Rows from block 12 of the audio encoder of a small contrastive audio-text model, named by matrix and row number. Rows with one number belong to one neuron. Each number is 128 + 24 x the weight over its row's rms, rounded and kept within 0 to 255. All counts start at 0. Numbers have three digits each. After the name is the row's rms in percent of the matrix's.
After each neuron's rows are labels from the 100 clips, of 14848, where the neuron reaches its highest value: "strongest on" is what is common among them; "band" is the frequency band that holds the peak. Only what is clearly more common there than usual is listed. The data: notes from a synthesiser with random patches. In brackets: how many of the 100, against the usual share in percent.
# fc1: MLP up (encoder.blocks.12.mlp.fc1.weight, 1920x320), inputs 216-269
# fc2: MLP down (encoder.blocks.12.mlp.fc2.weight, 320x1920, transposed), outputs 216-269

fc1.675 126:161172124105101169096125124113166103123091153134114156129119124140103147137121132152159152144130080145096153110126124131126120170145133111154162144063119119124107
fc2.675 127:149124117114115152125144129099142126069136087127138117135151098140107109138127079130117147132132085128102138132111130162141111140122089130147153090094132129135083
strongest on: high-pass (98 vs 20.5); ring modulation (62 vs 10.1)
band: 4000 to 8000 Hz (72 vs 25)

fc1.119 093:130133150079145133134131128128136127151142100163142095151111149138168137136155138091172131146136175109108120120126125114156099134143146105178119089213142115147135
fc2.119 089:136115125090138136131162097120107159104146097118131093156107156163165133127136123139077126153143131099129112134150107140100105141151131151168120134155121157134109
strongest on: filter wobble (71 vs 19.5); detuned saws (44 vs 9.9)
band: 2000 to 4000 Hz (73 vs 25)

fc1.616 099:147131110128112136136072128125093095116123130152086089096113146153178180131117130121136132149128128130185114080134111146146102093113178143120148145123092123130135
fc2.616 090:078093116159123139116172135102107139138159111196118117090126141154117140112190088108112149125114117117143149122183175100138127121111123165106141112137152148141118
strongest on: high-pass (67 vs 20.5); filter motion: fixed filter (52 vs 20.7); noise (40 vs 10.5)
band: 250 to 500 Hz (51 vs 25)

fc1.282 085:177129132107111116161101108100149163133158105092100093102136103105197148105138166094118066191128072085135111141162099143163097077138160158137133089101155125146170
fc2.282 083:127112145090150151110108081115139150134119159130156096140161111115181137145148133083081101118141115087126127128122132124144109133159132120108138111110068091135118
strongest on: filter wobble (88 vs 19.5); band-pass (66 vs 19.6)
band: 1000 to 2000 Hz (70 vs 25)

fc1.455 109:126146121120143119086188099166115140147110146093109128133150105094113127140092088183144158141104146116128120153063103127132151135114125130149172125144130083094120
fc2.455 105:127119130156118089117177139063128135180147125187106121103118141112083127103100125163099155131089129101140125101154168132124162134138174118109137111110112112138073
strongest on: no filter (91 vs 19.7); hard sync (51 vs 10.1)
band: 2000 to 4000 Hz (56 vs 25)

fc1.250 103:099123110142080120121086108188122170129119095134154163142110151182082136144101108136144126098198123169184136118144142140118109161143143125126113146090122153101160
fc2.250 095:179078118130124107108159160195164085099120112181129127137134086116119159108125097144185107130143094112110116090107137151134149168097117107089165107101129133210151
strongest on: drive (100 vs 25.2); harmonic FM (47 vs 9.8); oscillator: inharmonic FM (44 vs 9.9)
band: 4000 to 8000 Hz (93 vs 25)

fc1.160 066:129169122132137121128164066099121117123135144059131133121149124087094130085150135174199076092081145147096093119139173116068127127117096112130127092158146086121101
fc2.160 072:105130125114135112148120132169102140099128155124134182133151112111067096121111098137133150102147119081162127142108114150132080150162149133130103164141165133139086
strongest on: tremolo (68 vs 24.8); filter: high-pass (47 vs 20.5); narrow pulse (35 vs 9.9)
band: 1000 to 2000 Hz (65 vs 25)

fc1.381 051:099134112112144131142087114109131126133108153128139120117137174127103144145131139144215162137131129125068116093141146102126129106132132131175153119112143135084139
fc2.381 056:154138090133096079146138144142096095136146098125158169187194120184091117140118128129097111167128098160085130120125138154114170170136165101125126148092137100122115
strongest on: swell (89 vs 24.6); noise (32 vs 10.5)
band: 250 to 500 Hz (60 vs 25)

fc1.56 132:103106074167099062136156106144165163131142122118117131150131092162155122115148142112146142168155136106087150130109123106123123147136144087171135122061115140128135
fc2.56 138:130147161151085153080121110124079110089131110109125140104128154104125108142167124144162144140101102100115100123142119128121142130107130126110134158150103147118163
strongest on: drive (90 vs 25.2); noise (59 vs 10.5); band-pass (54 vs 19.6)
band: 4000 to 8000 Hz (72 vs 25)

fc1.705 084:153114117113165085116089144152101119139117117100122153147106148095123136127131138181125126126158143135144142094098142124131149195124120117120130132135208115135142
fc2.705 077:074102150122107111149123092114105119136140115140128178125200107077158118171102132128099142113164167133160171120124096106153134167106123110116135103151153141136122
strongest on: echo (100 vs 24.6); gate (100 vs 24.9)
band: 1000 to 2000 Hz (75 vs 25)

fc1.568 081:152134164118135069134128140093156159119127144145141148107129122109114150157132094131171141109121102105131122108087153110160167140147159100125134180137113126153116
fc2.568 075:124119135104155186116120140122119153095107114133127115115170156126093181146101101164094172084128118142128112102133147147109109123083116087070147109098135111090109
strongest on: drive (93 vs 25.2); narrow pulse (68 vs 9.9); filter: no filter (49 vs 19.7)
band: 250 to 500 Hz (85 vs 25)

fc1.470 118:153175123123114169134113153124168146132140122135104187172108089157139148132139147107124104113176157123116146150111167092146097122155135125124140099115126119057137
fc2.470 122:106103158153116130147137060134118108103152107170140113083106174141125100135107116125136156140125146114126072107121135118104114101164138106082110146166110121137135
strongest on: no filter (100 vs 19.7); detuned saws (56 vs 9.9)
band: 1000 to 2000 Hz (53 vs 25)

fc1.62 094:144131093130159115109100150139132134151162135131138119132120160107096144105112167112193116114142135100109135113104120074104074160163121132126122117145127078146155
fc2.62 106:124143156124142141141086112154110102130185138135146190089150117127168127136160174137116158112147112152160114128144125139193092119124124126113093137165138130086137
strongest on: tremolo (90 vs 24.8); gate (64 vs 24.9); no filter (47 vs 19.7)
band: 1000 to 2000 Hz (92 vs 25)

fc1.67 129:089153111109104062124163132069144100131092104151139158154134130173131161118088099117120144118153133140145105127183142167096143147133147122083124113126132144140148
fc2.67 123:158148164138177094114101134186137153135092117147139135122096092135179124119143118134119089120167130129124102107144116166110108125094130089162106130149134139105129
strongest on: inharmonic FM (96 vs 9.9); notch (69 vs 20.1)
band: 4000 to 8000 Hz (78 vs 25)

fc1.612 092:120106113134086111133137137139116127129083189151150128152158110125105134132135119083157127132152128116100141116145128133106144151155156126154113143125189093133135
fc2.612 086:105135070120143123152118165136113134143114119122155173131106156120123125150078111125090122113143179163138135148089095140130144117116210153101114098157163096129144
strongest on: echo (100 vs 24.6); gate (100 vs 24.9)
band: 1000 to 2000 Hz (62 vs 25)

fc1.730 056:121115124124105172130104132114145109121159077172130080111152158124149136140130113152180152101107155123131107138120103134117151147133121160131137138138137140129127
fc2.730 063:134141122095110143128165114137137144132162116109132163167157112172091146143111123107132116145141103118133120123085134148144123135105158105126138124127168068125128
strongest on: swell (100 vs 24.6); no filter (47 vs 19.7)
band: 1000 to 2000 Hz (85 vs 25)

fc1.557 150:134209122107060105144122122083152113194116146146156177111123172117140141160139107112130103124101165133134155132096095139145111165117116126132119156144151134117115
fc2.557 157:132109140190116143127146134112149141130138116095096124149142080175129187117161112158093130136151131167129135136134138129120110138144163104159136124128131116112103
strongest on: high-pass (69 vs 20.5); inharmonic FM (47 vs 9.9)
band: 2000 to 4000 Hz (86 vs 25)

fc1.613 083:148110149164123121152139106214143098172090133128188087133108129151139103140119088169106089110115143110143100152144149132139131145111100136085113105082120128116120
fc2.613 082:138127149119117092090148167101097140190112142127131082143138187159093118080125133123142135131139157123151130156165137115132140129084159153106133130190114139126132
strongest on: no filter (62 vs 19.7); tremolo (61 vs 24.8); drive (56 vs 25.2); oscillator: noise (34 vs 10.5)
band: 250 to 500 Hz (65 vs 25)

fc1.487 089:105139113166160127120130092120119142136085107124129126091140144147124145173141127146150119145121118102156113160130157122148158096154116155143121103120088094123126
fc2.487 090:141146096110159117132140155156142141112138076128151134133123114130119130110145169105124148094137160142116157116082099146120103143170128090168127132130172160098094
strongest on: echo (100 vs 24.6); tremolo (65 vs 24.8); gate (64 vs 24.9)
band: 1000 to 2000 Hz (77 vs 25)

fc1.280 081:144112128135110118136140148085168148123089133127141149150130131118131142108145116158157130140115079119161135149134118152144146142115124093122120157168134083151137
fc2.280 081:100128085122117062133152119117121111117156140120149128106140097144148128119155129161152145128114133149120106143083118125136119130167166144103131123115125148112137
strongest on: high-pass (50 vs 20.5); ring modulation (29 vs 10.1)
band: 250 to 500 Hz (69 vs 25)

fc1.630 087:127140135123142132105130115114157084088157156094165132140134164149116174124125120129141125096139091097164124168113162146164127160134157106085139137159108133141116
fc2.630 087:119112150093127114094135135202089120126129119144084137148109126140170146145172110130106141136148116143132117078158096161113119133103146109113143113213167145100166
strongest on: inharmonic FM (100 vs 9.9); notch (46 vs 20.1)
band: 4000 to 8000 Hz (100 vs 25)

fc1.723 050:106094091115114135125107130129159161135175151127146129157135168128149105146101113141119110121155151090115143186137112118077145151147099107107145155146109110118146
fc2.723 056:169102090160097120120087109112082101149128116166099149123129110138134116133148178133125114122097107131116107140119133115129079133106146140116140104117131173125146
strongest on: pad (100 vs 25.2); glide (86 vs 22.2)
band: 1000 to 2000 Hz (54 vs 25)

fc1.285 129:114117143144132113080193104131120118142126128117167125140137136124119106097136127129113109081140143124177116133153128124123121133094173140128166132159123140154144
fc2.285 138:139091132133119119161117115183132099066086124156120147149128122118168177113136122098134112101135117157111111102137134167076108128103156141115168117209168115129187
strongest on: inharmonic FM (100 vs 9.9); no filter (59 vs 19.7)
band: 4000 to 8000 Hz (100 vs 25)

fc1.443 104:155143144103202146116148087133095190120141102130123142126122104123107120106122100147122108091131117139138138145113167136154100117121143114140090135126159124099134
fc2.443 107:157103094127140157091168135128141111090123143132142113147131162092098143117139169119160148123124122112112137126105124111143132152135143128141119149119086136187123
strongest on: no filter (75 vs 19.7); hard sync (64 vs 10.1)
band: 2000 to 4000 Hz (55 vs 25)

fc1.530 088:126157123132127131149121121071138096121123083141111109148136152127126122118150145145126096108127180110127117122160177132136095148139160102069096133118144125149157
fc2.530 094:134135150165097112121105089135120141147142124141152145125125107099104077124150150096121084131103100111175111105119168122092117117109143113105115136147115096086109
strongest on: inharmonic FM (58 vs 9.9); harmonic FM (42 vs 9.8)
band: 4000 to 8000 Hz (99 vs 25)

fc1.430 102:119113122113128155122100125126140071151120106076120140116146119135140169129106131177118140118112121163159158145112131140112160119101149078119099135148148127139106
fc2.430 099:133116100129128105130128118117149124089125085176148109128146119139117152124096135111129104102115143132097145135127121122158161097072122139110154123160152142140135
strongest on: drive (92 vs 25.2); triangle (89 vs 10)
band: 4000 to 8000 Hz (78 vs 25)

fc1.558 077:130122108167154081069109127141126140149101144118127132133121068129094130159159094097121137140180075126126144124100150151126146179154120130146172158133115127117074
fc2.558 079:117144129121131143166160114115129135114157153165160104109105116159147099078116121122128140152105142134123066151068131152138141139153164148160137164127126153141123
strongest on: high-pass (100 vs 20.5); square (53 vs 10)
band: 4000 to 8000 Hz (100 vs 25)

fc1.519 115:091110147131129155099170133180132153130101108104092132093123158142152153123131149111166112131126165105110116118152145134117080053129152112153167121102110155112071
fc2.519 125:162116170131150083121119125154171073126116109072064167110150116160187154111145125139175142144161131127110120156110129138098086122151105132137133114152104146169158
strongest on: tremolo (74 vs 24.8); noise (72 vs 10.5); no filter (63 vs 19.7)
band: 4000 to 8000 Hz (72 vs 25)

fc1.307 075:098102082118085154100137082134094116139144120126110084194100096092159100170126157146122084176156120104106186154141129119180119089121099100183132132159123159128152
fc2.307 069:102135121161123138120132146115127150124138177131141081151079131112091140141109127129133119185145120129147138127114151132107111120118137176154109080148092118100136
strongest on: high-pass (75 vs 20.5); filter wobble (53 vs 19.5)
band: 2000 to 4000 Hz (62 vs 25)

fc1.640 095:153138108134123151162130132129189127126153155131125151111106121100116159152082046133130172103122124106157177087143184101114168110116118108121110102104091125130096
fc2.640 098:131135118130158157135128098183114151115150124177146081146137135127102101119145126109107152147123142135142154107137146175152145104134124143138131172104109156145159
strongest on: drive (96 vs 25.2); notch (62 vs 20.1); hard sync (42 vs 10.1)
band: 4000 to 8000 Hz (62 vs 25)

fc1.623 132:070160126135132153084164127143145105121135118101100134138156154174112085113138116109169116164146155126172139110106135142114121132134117130147178137157125112124151
fc2.623 119:153093143145166143125129132124135109123083112105182124121127156104166159156098124117130184161132084148102105171087125159141128143118144157087122092116150144119148
strongest on: no filter (98 vs 19.7); inharmonic FM (67 vs 9.9)
band: 1000 to 2000 Hz (76 vs 25)

fc1.344 078:164135108106090118126142104140081085120179114155155107109096105122116107147153146124114163131107106129120146104143138156120107147107101128142133127087124080113146
fc2.344 071:091134092150125172143134093102105105158077120144137087139120144154116078144118143149103121168150163143163145139091102113151151136123132145118172137112137127064102
strongest on: echo (100 vs 24.6); pluck (100 vs 25.3)
band: 1000 to 2000 Hz (70 vs 25)

fc1.261 079:148116095110109128105102128128079118174144146128106099146135168111147146160115131128173133118076108134141174126140145098124141101062109157115122111152156135114120
fc2.261 074:089075109127104094084151102140107137096173167169155112123124155097151095107168141171130098121116123110183111140123137115153151127154119139118158117130122120089123
strongest on: no filter (71 vs 19.7); gate (54 vs 24.9); oscillator: narrow pulse (26 vs 9.9)
band: 1000 to 2000 Hz (86 vs 25)